config.toml
n_mels = 64
num_classes = 12
depths = [4, 4, 4, 4]
kernel_size = 3
stem = "deep"
widths = [160, 240, 352, 528]
init = "kaiming_normal"
residual_init = "scaled_by_depth"
beta2 = 0.999
lr = 0.0018
precondition_frequency = 32
merge_dims = true
weight_decay = 0.2
adamw_weight_decay_other_params = 0
Rows from block 12 of a small audio embedding model, named by matrix and row number. Rows with one number belong to one channel. Each number is 500 + 25 x the weight over its row's rms, rounded and kept within 0 to 999. All counts start at 0. Numbers have three digits each. After the name is the row's rms in percent of the matrix's.
After each channel's rows are labels from the 100 clips, of 14976, where the channel reaches its highest value: "band" is the frequency band that holds the peak. Only what is clearly more common there than usual is listed. The data: single notes of 20 synthesised instruments. In brackets: how many of the 100.
# convs1: first pointwise conv (model.blocks.12.convs.1.weight, 528x352x1x1), inputs 213-283
# convs3: second pointwise conv (model.blocks.12.convs.3.weight, 528x528x1x1, transposed), outputs 228-303

convs1.253 097:514492532461491503474530507511519500468503531511512492484483502503502505513466462518524509495507487506486502527486523482495508504537455555502436503503521487511496500463504517526532528537510507514502526483479495516
convs3.253 099:493499542491530528534495504501491501477514492522512488467488484543515485514476500505473513456500508512482492534516534493494443486512398500484493494529527507525482492499492521523518513533518539497555474532509491538468523529503517
band: 4000 to 8000 Hz (76)

convs1.318 117:518487508534489490485513553467516479529474485476475457460472529475508487455509545483525532490522455500496460536546469481522510491513519489473492507517510463549502451478491523475497475510466519446468502528500524517
convs3.318 108:504491508450564520456518496490479497522462487510540525488499505541502516493563486523501441491535486502540467515478506484503539504498522544532492503505537452500516509481508466484457522492493543496533460495472621500535464485526511
band: 4000 to 8000 Hz (82)

convs1.317 099:549517478504498470480530513531500494489508490511477496453478498476517513512407503505504473540513511530483529480504491436498494521518542449522519505527567527506449513488515466492524458516512479424485434507475513480
convs3.317 101:474518489502465504463477534501457422510528515510491490474510481467510513504498526419449518525504447518514475499501459485486470484486500487545486506509471539476487420496479534473463492521495504517522490515515473465478547489533511
band: 2000 to 4000 Hz (83)

convs1.409 101:496499512520539458449469500497471466530524436470482529471491523507505505488501481506455508499491504522494467489502521516500491502486487487466490488460434503514464512491542534490518513491505480531513520463493514509
convs3.409 104:502505514474492487532470502463469494499501505478488504528489430497477483484556504474581550485489495461500523467541468516492508539494526482490570488484556516515517523520507482458493487506499540497519473482529443492498513544479513
band: 250 to 500 Hz (98)

convs1.478 110:510522512474499506466516482491517471515504491478509447481531522503483487498519510574464495479483519500471522505448535523499516525451487504466490498505492485494544519508515482464496502554516495533541475483512486555
convs3.478 105:462498526474517497487472412492513447496522482471470511499487505549511467518515513479511490475495534480532517468525471472478532549512557501519509517531494482505505459557491510491429518486577461511493504499497491501470538492512506
band: 2000 to 4000 Hz (71)

convs1.249 115:505488511491482507475483525496508489532552498474524493514504500473481504507494487500533489505489470490508489466493530463470533488520548479540465483461487492517490515503518523491564460503507526533505500482502467482
convs3.249 104:488498519497452498538535535452486549469540511507472493517501564502532486517549471446549430502488482478498498527502454527505505485496501526491482507485507509530532527477481446498464482428475504500478520477524471504509468521489539
band: 250 to 500 Hz (81)

convs1.403 080:490497535509541511506473445543521494497504467484523465512514478454477533529540540482512508506497531472470497494497457497494500521519502508483497482511504503528504496494532467461456538518505470511491510506491530486
convs3.403 086:482471459494489462510508567460499444504501504501488512516488513521523479485485487505490495546469462501455552504500520500509523491527498520493467505457502543483523487496469506481513480530542480516498479504507495433494530484484528
band: 250 to 500 Hz (61)

convs1.14 104:484456489521510526486525539523490495517510496489522481501496471491476457511514534507541505508526536483426523503490493525493510489483516491532485502477472545484538465541470497506505489505480534545522507475502487472
convs3.14 101:520498491527491543484483475484502490493516525519533536503519446461498461492476503523471522511509484515479502497518517480506483549478460519478500514516465526462531505509489522541464461571538534525533458489460491469475498510523497
band: 2000 to 4000 Hz (72)

convs1.87 114:497527488499480522501467491517536530494540470473513486440479508547506509533496490445516455511469508497477474513491490519501489521463494459530413509469472501502524459508493549512526502497467528496520499520512529548
convs3.87 113:503490483463504526523525442514571471504468515488495466471482430480495487506515469523516523527436475499499453502484534489514527482490530516500517518482453511513519498508486475471494534543453503497509458454508474485498503487496509
band: 1000 to 2000 Hz (53)

convs1.193 079:531502451472515504509476492481480488532510469490486526558447516501496511486545486504520509545503530497516470508521475517455472528533496531495541465520528490548510501481559532512509526584506513533452505536534488450
convs3.193 082:516516546502513444484490482550506506495512477489484534516500487498494517494501501473502465479506528438486497510467485487538505511501505527470505499499521516497538502481521490468506476548517500477488536507510532506505474507525516
band: 4000 to 8000 Hz (77)

convs1.386 105:480485466528539549499507486453488512465471502529521509507480487488482496489501514492498524488444518471558509482478489450545485519466478536509527522483532471508507518510488485496469517499512447484514491516499498523
convs3.386 102:490474501485475503509516486487502520519501488521479467443498534479490500458507491531529508494475508485513514489530503512473491505495522467507529461489522537475480500532494505485487495505551504517508479532512479469503508513512473
band: 1000 to 2000 Hz (94)

convs1.347 083:534485505437509554497500513481505483452534484459505513537516488477533482471509462472509471527510481458510515496463512470472487512515506497491514501485499507499472529485471541529489518469461452535483484470519503486
convs3.347 086:537507432521514480541515524489497512477538510475518506518485479517459491530470519470469497511450500472519492488524512482494511505521516495536537488508480509525448517519490511487487529539489503522502461470503482523502487489515494
band: 250 to 500 Hz (61)

convs1.341 113:498539450497485489483490501530491483510458485456459487524521502549532514496465483490469503529489484546485517462490497478562502501459486514451523465541499482492454512520549525522558455516507481494507505545519501500
convs3.341 112:484460510487514510502482522555482486493467500515479503445490470493481512504493485478509486493492516485531513544466477555477489499498495502485474496511491543492490487503518477488553503453546512532533482495598513460496501491484513
band: 2000 to 4000 Hz (71)

convs1.278 087:481521478476475485562515507515547482462505501512511492531502519474505500523520515492457503503497502516495513493509466496496509515474491536521510506496507460462545497506487446497511496493508504513428536506490500461
convs3.278 094:526524504491505448537468495509503544477496484504499496540500538517528476482528516477492464504532500486495469482478486533453519531500522486455468466493513425481478499491505491503512477537536465504507509508455502509523519537485520
band: 250 to 500 Hz (78)

convs1.291 108:518482503510497498509493457533458500503552450510521473525506537504486464518513508525519541471489495472497478491499490520503487535519470476473497509499520533529543518477528480538507520494516516480495533457501490476
convs3.291 104:546495483502490508495464516506575517498474492512505468510497542528517507488442510458463500538510489493517487533521511474492494477488479509482471452521525462510507504483519537501522490551462504453506537499435527502497469511482517
band: 1000 to 2000 Hz (95)

convs1.357 095:503499511519488500515477495537534512489483490493473473529487509478480497470493474501483454475524508510514470509500487513486497499513472491498498489503564495490517540473523486476495505464510508499491507484474484514
convs3.357 098:478502526514449474508511475554497485518492534488504507537496499466470505505486519473480527523552494469463534527493519483494477535475539475464477526495503426492504441498476485481523527534516535537516503493496477511489508505499566
band: 1000 to 2000 Hz (51)

convs1.504 090:520468525481472496518457490506505484486496482493503536539505507536524478537521519492488475541484499528482481492498530484498484487514528519511439506433535508525506543489547537513506491515499495489517496514461508524
convs3.504 095:529490520518458477495480488537491517492509507506477494445513446524488522506500492500526548438482518483498461474477493486477513514493445515516553495484479511497477505487493497520473516519502491458521440462484469466485523520505473
band: 2000 to 4000 Hz (94)

convs1.134 126:499498497480510457509501516547456503464531476503498519484454509519485485539483474466501495498446531500517500529490454531459511468525501528519466490508514437466480490466497527535491495512516511501471456495502501508
convs3.134 116:486517479479484519486493466520493491499509502465513495463490515525475510506470482518524525531488479513497525472475523508490477491508543499523507515493486441487463493492499516489530478541500498492531509487513468493506496511504492
band: 2000 to 4000 Hz (61)

convs1.169 107:500489456482502451496499546526466493518503497523517522523493507488470511464518506474466578485509527514534503491450492509506485499535506499526494491504435496558467497532471515468497511440548473535447472497511473480
convs3.169 106:493499497489543500517556502529488471491512508500504523496485448481515485508490556484534484501495463483486511512494511504457490554492578480493499486515501511489491540501511528503504500484522529493499498479492460483454534513499501
band: 1000 to 2000 Hz (92)

convs1.436 120:508524534501495505525455505477514505515493524510472505497526502539506499530538499464483495487470509556505528476478510532471500466558496502515516498444495538513524498501456563477520493488482493549482527492504542451
convs3.436 115:486498502515485512515510506517527501511513515531509524488502502543520504476500492505470517491501530503509486538517497471499480473516496466513492498530519500466539497523494509533501490511524474505515508510511499476488501476506504
band: 1000 to 2000 Hz (75)

convs1.483 090:531504504522500487498505568516488458513456480478485504466543503507483511468493494524490505502523527488503514519535549465501495543471483524514464446496485474472436488500520511473491503468493504551558483463479494512
convs3.483 092:491498511490469527472553514447503523502504536499492492534501485566482473518527521525502475492506454499478506455501473502545487477505497490474489515491530461502495539500529518516472526526502429515500503497498470510504495513502493
band: 2000 to 4000 Hz (81)

convs1.437 115:511528496505513555491507502464454529500491525514482485472494506514494538536481499480488474516482565516514550527500488518455503488439462465497517459483504499499521507515496486473508476518493490494497479502489491516
convs3.437 111:532476525489447490490474528457469464488468507506513512481495501537435508532483497436466513502501471490485528507470482525522490512496519532517514518481432467502491510504505513511507502539515516505525481499515472473482497487516440
band: 2000 to 4000 Hz (51)

convs1.153 097:503452509480526499480531486491508501526501516523489535540521474477512501514493495460490493529500499496506498479495506477491484500497484516511552513489451469448429482514468535455529505472532535499547488547490502513
convs3.153 093:480479511504507498476483477516445494495494484514510489488468477516535500497482485492507502508519468471494496478501584433450450545505486492502521520481537519503562523540482479525509513498501487521539473505494463483491499496485465
band: 1000 to 2000 Hz (100)

convs1.102 105:476472523506522503531530493493524516493472499476477531502480475516473518523479517515482520492529540505481495492469539468506451481522496526533504511446487480482483505499450493527517518496533492494543497492483498501
convs3.102 103:527494480494390505526502531372471499492509498479516518484492534464518505485529475507491442517516485490481538482524518455516505507483503514514480525511505485486548493489536492489528500526502516491541489498465574509491488478512525
band: 2000 to 4000 Hz (98)

convs1.176 073:478541485502473483508482493476527527524497492511523480454518488466501502524461523502531475483454494479504526505464487469522501476486473498500529483520504495490501521491487459520507515436496475459518501509509515525
convs3.176 084:526503486494458522455542523484491500486498505490490484485499515528508497512497506507496481508494505502507493526509484503542488487519515505510485467560542497490495484520484506493511498474510503507485482470448487506518537467467497
band: 1000 to 2000 Hz (75)

convs1.489 098:468531525486512466520492513527472466493471462485512486509466486533489494487531514500512488496523503528505480469493502515462527528521532537534524497470505479454443499533513484491531492490536516502494531509505493530
convs3.489 095:481537467489544488563487586528487514483493507493481504502515504491523498491503541556547518478510513490467535516472499515500508485490489492506539479495532536492476517467494506500495506571456513540517508492478540487502500513477514
band: 2000 to 4000 Hz (50)

convs1.61 091:534453521460485502490505454504495505506541512461481466513480476482512524490547525520531509543464488492479496471503493525490469466519506509515485520515435525524470507429494526544530495491478540473520488469519484537
convs3.61 101:534473516484511479525469489525476520521500488494493519511495490514516502511429512472520517490508516490510501499474467493497512512483490454510462533485550482500459514463535485513497502520500545517511530497472506492507495486486461
band: 1000 to 2000 Hz (100)

convs1.201 100:474471505481519439505474528482474470456490552473512518500525472511508517460502478503499519547479513501464499489497560486496494474518527477493530489529520503504501511531486487464453506489493454534502468491499469515
convs3.201 098:481504512493498531550515480486497517486486493505514524464508471548507510522502520505487500500521522484504508477482514529482461508502502507534539504521454560474487480491501493476572454517522482462489513483518464500471506490514489
band: 1000 to 2000 Hz (67)

convs1.66 083:517511525545505514530485457502523529519537496504514543510447492527472492549481446455499514530499514523515461475525485528500530504509490501484493528507495502479501506482521509520467507443483459527483464477505508527
convs3.66 095:496492488482570520486465531519512450473514511509506528455502523463493545484506508505526530513466484514460495505481526516504494497499490472522502494486497546517493513485511484476488534490514448495473506473483504466525487525485466
band: 1000 to 2000 Hz (73)

convs1.99 080:483519480491535521497506515461446467522520471486465501497504474495533532526494495535472462495510506500514522541536475478456516510470518520550533487514506511480507511498459512538500485462481529530519486471489517444
convs3.99 082:494502507501528513490484506504483473507490457525517482480516498468466469481535546514493454520498496505508466515487515461505510557497505516458518518491511513523470478481523523477521513494498492479502507478529513502499509487500496
band: 1000 to 2000 Hz (88)

convs1.141 123:502471518518488468518499472497496533488487534459528485483531503548507519504480504475504451522478489523456473518493463503475519492512461537507422495466524539486492509484507485473510509548547490507483525475520485505
convs3.141 113:494474546490525489434548432499574495502529488525512474502492507506505523495519506508489465471511515535497469515491476474475507462496514540516485487487474532495530446516505480521497484479491477488532492491503519509513449519528484
band: 1000 to 2000 Hz (60)

convs1.427 123:507515473529487495495556486476516520497505498526529557465527503482501511498523470501474512539487490458473527462494504495510510481533493472506547458460486466508523529490551485462547491514549487513536522454522502549
convs3.427 123:510499424515420539494493464473514473487508486501500484509497521528511506521517490470490509536478508506498500482501449496508488451522515510523456524501503476466484476485508538521542524471465531495478502478520521523502450484526523
band: 1000 to 2000 Hz (61)

convs1.342 080:505509488455484502515485515507487478498500526468495513518517491524498486485530524516483483519483493512485502437474524553469504512508497510503450500493508519480484479512507527471494477470491460486531500540510518499
convs3.342 088:464521497483460503533494496527520496509500494498461495508489480470499492484537475517506529507484510473490481493496520495510488476510509510506465463524503517503552515491485488518543490508494557491456507504495515524481478527530554
band: 250 to 500 Hz (65)

convs1.224 080:531464488495492512474471494479471525504498525459484446464500508512476437468504535476489515509504519515507477459483499437478478523480534496481507503534513507508475498456520529525511497512552514524435515510463496530
convs3.224 086:496505521532491477502502515487483498518503472491503513547483458487449478516496514503536540496448466496499486459525462507470465488528526533524504525513468464465497543485508504493476475504469481455484495461494538491447519485487527
band: 1000 to 2000 Hz (100)

convs1.60 113:495494470532494491516529493478465482521512475497482503498505473494470490474482499497474508496440475511496517465436515474484550495488505493476531479499491549500480505430440485496499516501510518530482491510501498528
convs3.60 108:504507500478472517466505484520494542494472457503505529496506521492494510527534498540457521535523514507477516521466464509501530465494509484501528534480485510533530507514496529485472527465495497534503512524500568563499475489515507
band: 2000 to 4000 Hz (50)

convs1.274 084:499520512501517525474481481510480508509512482525522543515487485531460514509459532531528513548480503514508524526528491496508511515516506479526500519494543511511495500504520563516471503513480478416517470485507544488
convs3.274 087:516513524497542462490511471511526490520528509469500507535493487495488476497514472517542498506491521509477460517516473479496495476506469524502477483472487491500504500457472581499481472530498483486496484470531515480505473496542509
band: 2000 to 4000 Hz (84)

convs1.178 121:462504459488527475452513511485513531499471488528483514487509530477495485564510466518446503568504496469475523503518481531499444520552500483479500516493470515493557508512503526486513533488507536500460514517471460497
convs3.178 128:483516500482509387485531509537516479519492527476503498530506507498508508474523467495558492441510512441496520477460503516500510514485461504502514504484536484512479538502513416502493525490511510501525520460469498507485494455516524
band: 4000 to 8000 Hz (59)

convs1.96 073:497491521497494537528479510504467520515484498475512487532486523486488506520516503509479488537500535487523505504526530510529433500497499503487486466504502505498523504471528513474512511480487519481484501491501519537
convs3.96 085:479512463496456479515526473506518485529516535508519504509507490483516481502504499489501478514453488468493488491485472494462546540542491516509488424518454538467551521508474529519486503520529481521517516526497553495497511524467517
band: 250 to 500 Hz (92)

convs1.190 096:516545483466481509507467487505510502491508500510535506462495510504504489532522480512500542493484530532491485492528470478490511515535508513530513503507506533488491486509550548498517504492523468480514505522499484479
convs3.190 094:486499505467572516489486469525527501503468514502451527509500516537514477514513480583479502538488509458544499470549499507533506563480496441525513481513496519523577505519497463470501496479462494528505477534521547509506502519486503
band: 2000 to 4000 Hz (51)

convs1.142 096:450514483509466494542509506513509497478498510500467490480474504521516496523502484475487532516519499508459461513524517506504460488543495506484488510486507517522457499478553573451526494517536461525463509517482525497
convs3.142 108:561528532518540465490495485515451477480499488512489519476531473506496501492529477472487518464490482466506507485491496452518495484519465498513500475516535491501491530519481489542478516460511472518490500530489488519457515469467479
band: 4000 to 8000 Hz (55)

convs1.429 095:517501508488513466551518507475533498482511499499509534464483502472498546484549478439500464507508503491488492522479380502516486541506487546523483486541493484507501536491531486495482433478495557454448489520515489515
convs3.429 097:499541521506471473487513506532484492518537505481462505487495528446533502471465534522479515518511536491504454502493529543511476521495514497517525497484524491526489525533520486481534549484491487505524495471508537487522511483538472
band: 2000 to 4000 Hz (63)

convs1.161 097:483480531524506506515485511510495462498504480498521480476488508488488507517531492509485503531555540505458549496499503502502561499529525477522544499514470486491509461503488491475487505496506532553473489445537477526
convs3.161 100:516525489538452535513503509475475493491505504533490492518512505498506503506549538525477489545462483492507498482480515489507506468494490486507492496494489482497507502510507502478486508543491547537512492497516440510517507517472521
band: 2000 to 4000 Hz (100)

convs1.59 083:504510487501507477434524510498464487512533504482537525496484465524518523489528487503468443461476520516501486486484497492529516542478461556509475486500490498477536526478538519506536553473485453474511540487499530507
convs3.59 089:503500533495506449461519467467494547454475469488494511478469499550479511507496454500482531461485458512530494457498518486497474509470487501494497467498475459513514502493522539475502520526467507496498508501500502502502495491485474
band: 2000 to 4000 Hz (50); 1000 to 2000 Hz (50)

convs1.246 080:505494461517460491502514487494476517510512504516485476490512503466507533472533515495481497487486518508506519503455501454528473488539509491502503478540527510544497526505516472458474506517467545501496535504504489455
convs3.246 088:471462521498427492523494501507496454468487523498430515503488486489506500487473503513487514507460498483533489490471473494503522512487469489474517520472483514493517500518459532502465486458484489485541503488507482463537500532455499
band: 1000 to 2000 Hz (90)

convs1.314 083:458506523511507536520512493497469506527490496489508519518539535490504518492519471562545502485524497520491500480455507458494516508502541497482521467482472481519526472479494530546575493512489489511485504508474494501
convs3.314 087:491459483484536487508517464522469465519489475473505465509490516505470524509535463552496515474541475475451493505502506510464504494525531499466496511491486479500501514470485456505510501511498493515478468451486518477466481485481496
band: 1000 to 2000 Hz (63)

convs1.259 088:523475503528484543496474486512520476444526494491510516454497502471533490507523506492527476486503527493520525486526484472507488490525507535510454529513531521452500486481456477523534510467497493446488537511468495480
convs3.259 086:526502530550500464510506486462490566492498525511519464525504505548501476515486510445526495516469535503488500473526488420519530484483457489446475454515509550497458482502525487514494527533575503542519434529501502522493509529520499
band: 1000 to 2000 Hz (52)

convs1.374 094:499483500526475512502499550489505517549504554535523498502492522539462468519464483498497521493467485510460502498480505514478474500512512562490497506499498516497484501541473551499493491517492471535456517526519464531
convs3.374 092:511521476512510518491494471513508521507472507452532495541485521500483472480550503522511515497478454517519499516465511504521512455489514528530488523514505518504495517489500466485494517542524507500508478450535478507497515525525516
band: 1000 to 2000 Hz (67)

convs1.397 106:524519488493504527498486505487533528470506505500547500474495516491491493486442530525502468458476517464526502535479485457495461516479502489505520508487509491475499514518526503509512477467474488510528481532506511504
convs3.397 110:521476486502493503481481495496450490517509474520469515491504506495552501499463508484515503465503490482512492463441500501472465502519476500503512502512508496515523518490532516506543495535534535498497492487478516483480493480499483
band: 1000 to 2000 Hz (66)

convs1.83 092:477524531504515506467471490501520531530540507491527460513439544499496536510466484497490506506496429483501500492459507471484488441490478506512493488435510498505514528504504485558485522500483521492513523491507498530
convs3.83 094:495510504505481519469490553495475529559518493505490488502525484508481513461466430566499469494462479510485519463493487499519523534496510515479500501516485478501489470507494457494475494466514524508527486462472543502524496471502501
band: 2000 to 4000 Hz (66)

convs1.505 119:496553531501458519497495504467480482500527498517512488514509502455511505501458475500482517500489495550556443511508497497512502502488488510472496536539475515516510496456511544464524522535494515536505511533529534527
convs3.505 124:533488488507490471430474543524489497490473522500491499540494528505497519524513529540512475497493473491523490509525535541477537568490490526513497509517489564484467490511504487469492515505512537521491497535574454488500514512537458
band: 4000 to 8000 Hz (53)

convs1.411 089:471508491495534472495498497487488479508527507517480510463466486503528526465486477503492538461495541530482511501524478548531513549512498472490503500510469510493502474517458514459514514466508513499463559557537553523
convs3.411 096:500489500491518508488510509482495492492535506496499538488504525523538502472534503496480500481524467490483528559475475495519510527492516409506504510477524532460479522490475534497496504490531503502500513506479506532506489545516520
band: 4000 to 8000 Hz (50)

convs1.22 117:506530482528461484501499497489460524551527522467533498471484509492543487501454497494450497520533517515536488476475490493475506492516439509473464534498456477516533519464522490491533496521494481517481541518512483541
convs3.22 117:499504481528523486470493437510465521497496515497546511515512503495494522505539474499529541502516469489504507456500509465523478463510514483465503456513492534512499492472493485512568479476498498458490500507506505503523506502490481
band: 1000 to 2000 Hz (97)

convs1.194 076:493484515509561512491512457524495506531485500521529459536495478455498497465444478528479453516505520493498491531492529488485524496491483517447509511482468492495482461517486497471508497490490464501469536452538516484
convs3.194 084:470514484550481522496557494483489478510502502533466504486506464476482549488509529512482504490515518501488514512465518486557490497503483494502505549485478495491527513471510477494450500473482501486505495527561450570483506508538518
band: 1000 to 2000 Hz (96)

convs1.396 121:492496509434505493479485535521465537535471525542524499496484474516486450536474474471456503509458522537508542508528505495524474455499525491478449490544517476458522489556512508536523492506514510507423529533456532458
convs3.396 110:512484440567475507528511471532488498497495490507507494461497481512492522533446490523557526497509524465493516539533532502509481521505511494474486504499510509500521512538513493498520463465453471515513508513636525491490504499536495
band: 2000 to 4000 Hz (96)

convs1.361 085:516490567509489507527477484531468503509498481475532485514517510556500518495495489461479499464454466485511484485461522485495496488509522473481507501487508487514539506486520486479513497503485499521480490493520526555
convs3.361 098:517498505526462458506507547500490494516454473491520477510482472488531476506537451485484528510502528500496509523495506510511501427508503514497487517461545529506501546497500441509537502500537500508490471478529513519514475506539501
band: 1000 to 2000 Hz (72)

convs1.444 111:533511509520509509509491517482435487515511520538471453507526493527487520504493497465479517472482521478519571513533467520493504500463528499521521499486497505484503501518498496514511477504481523506504470495486502480
convs3.444 109:529522478486549508483506518464525478508506503510495510494474522469501521511520496486520504482470510491494516510504492518502483484501505503521474488482549479488461522500497468497484484579521508475497478527517472487481484526481488
band: 2000 to 4000 Hz (93)

convs1.433 134:518489551501534508521506511494555460511499522539476487520496520492515526496497534483511482451522407530476478509512511501490511537489494497520527439461457427545453488508521479462520454499516511479504494503517516503
convs3.433 120:489506504496470515498498477499521493509529483483479509517514532513466515500467513628497548511487492491497498549520517525494534509485498486498464482478532495480476485489492571501488532471489520500526482516499562495501461497476535
band: 4000 to 8000 Hz (74)

convs1.293 088:494518507549517503482540516517494515485542502494484459490499533523529497504462467493524499484496470528540484497497544544481534510548488513498478487499527496526529494524460466478479510531515504478496501468508532510
convs3.293 100:501502486487494529497459523520526545496487484524470504427499510513505510487491453572490506531549506535500511500508485526497526495476490479475497531489505515513488546475499478521473534543516525521500498513522481501513462495558506
band: 1000 to 2000 Hz (55)

convs1.506 118:501507519505530525527488512515468512431483535519486511519513502527501504537525495529512453544485517458528475501481473523515515513541481502493515486562509480489483492547525490475489496522523529496513473492489508507
convs3.506 109:512464508468511480474520514551513509526501498483533515446485510465474472488477536471449533482546503501491541508507510476515500500497463505497494531494525505531488513489495530496513546497500532506488478497424491494517490490459495
band: 2000 to 4000 Hz (74)

convs1.363 112:512523536521446570514500480542452504453484496505492469481497484490496490494509500514480489546496487511481474515525531514485439478502482515512507513538497490516497468507495494472501555517504538498487511465504526464
convs3.363 105:495497491474509505508526541469511518505466500469509549500492465542475477518462490512572468495510481522493527466453461493485510531490496501517471473490514474516544501466514445489518547514505501476515499508534522491537479489490515
band: 1000 to 2000 Hz (56)

convs1.145 096:490493500499523513475508531512478475507532505483509515483431528582467517495497442492486528532509496526518467505529521461463484547494510478510484487492522464515436479511492539454484466509454496507494502490503498404
convs3.145 093:502512479454502487477505534512464446451507518488517519528512499527464503448510445510500552479508532488475486482493508473483467488520498459486490468519462452477520488498527476494479483494493490529498485506548416494492505437471484
band: 2000 to 4000 Hz (63)

convs1.486 080:499527545492517527508524453500471507519502494492478501520492465527453497517517506522479510521483504473513543509476471509479504497489536475495488496516535551457466503509484536460491514457517463492518491473476481532
convs3.486 086:538511514473417550527484520534533484508474474528480495515488501467492490494459489525531494493499475496469490510530507481477520501511476538518521492512495496477465516438522481504499511526500527482496522496545476515477503517548497
band: 2000 to 4000 Hz (59)

convs1.496 074:484474520480458512515465511525462499470436506507501475479505494515459467490511471502477520538454506500499533475497470519457491517445479504494518505457511492542484478486493490516467542514508478498551490539485480495
convs3.496 083:519489499491514476485495458465481481489483514523523534485525545448478465508500530541535509473459481488514497525511514485563507506501498500538488522486539504519459520488520464492484494499498513538474536494444517483438504516504481
band: 250 to 500 Hz (57)

convs1.58 102:496497507507533484476522523485529534485531515497512520487459522475509500498522492485471448500501449502497465471502496502473484520510495540529494516497483447486471504491503452589466510495523503495512518505488490530
convs3.58 099:477574482483528501562507536528469523523486481473488546495487486509529487516518466519482517507494549501509523537506563486463471503483512508509526479455468516507470534478504498519504513475533511494505496512493498502522515513513480
band: 1000 to 2000 Hz (93)

convs1.479 111:493466465502534480466513472505466555510497495498491505469525511466467526555483508472490521499481472479540544533525559506505453493497455468506489516458485523507542495481502470480448515478446483531499517564513503514
convs3.479 111:486527543521461503528486530482532503455495485522505486569505541504475505483462528488508500499526494514514472526489467488512535488509555539518492507502486526498497544516516523494511520420531469505532504543494512493470522469519493
band: 4000 to 8000 Hz (60)

convs1.77 119:512463496489525534477485506515496461538522511497512529493590479525508498508506454494556485496531500480518469523506541461482488501483536536520436479505487482483482504496517501492502517502494497479467532471520495517
convs3.77 115:484472493531539516504518479567517514528507497494503503533514523505502495499511454501453497458508513492511517455504507525503478514527493558520533556539500476491528490506494475456469521456505491444446510515526524483521508516497518
band: 2000 to 4000 Hz (62)

convs1.73 099:536505498547499523523535520521520503477499567485488509464465489469492485490552480464465463490509519503548496520507470483479509475517522506530474532439475474512518525533541473453508501476517533512510529499522464536
convs3.73 103:477505503503501522510516438503496504530521521518456498525521488474514492504533497555496491485505515487478484511482497501514509499480494491492483474508497525488495515481503453485487513459494475540476488489474472511527510501490522
band: 2000 to 4000 Hz (68)

convs1.355 097:477545487533519503511494541490489506474475498522504528532465492521517491492486481537523495506460489481480500518479539489498550522515502522507456486465544497477517514519490472499503504495496528503500541497469551539
convs3.355 098:507519512498532499526538477460465500519481505483489476501504460478510498525499470534481525494485492492505466470472526521498504494487460500515508483503511505508480483521510513500489476520511453506492474512498538491506492520473513
band: 2000 to 4000 Hz (81)

convs1.42 094:507471453562446516498496496502516512520518495472521473510548475474530477521515557509471484496511475476497521460467493506448465493528476509512540497505492462521465489499519489502509496504484525490491547499484495518
convs3.42 095:513524488462472485548529544514460463495496518456499480474500502471480525521513470482466516473469488523522478460496490478506524481512507479439490477478516508513495466518498538501512509578493474511515474512522467473502514469510535
band: 1000 to 2000 Hz (71)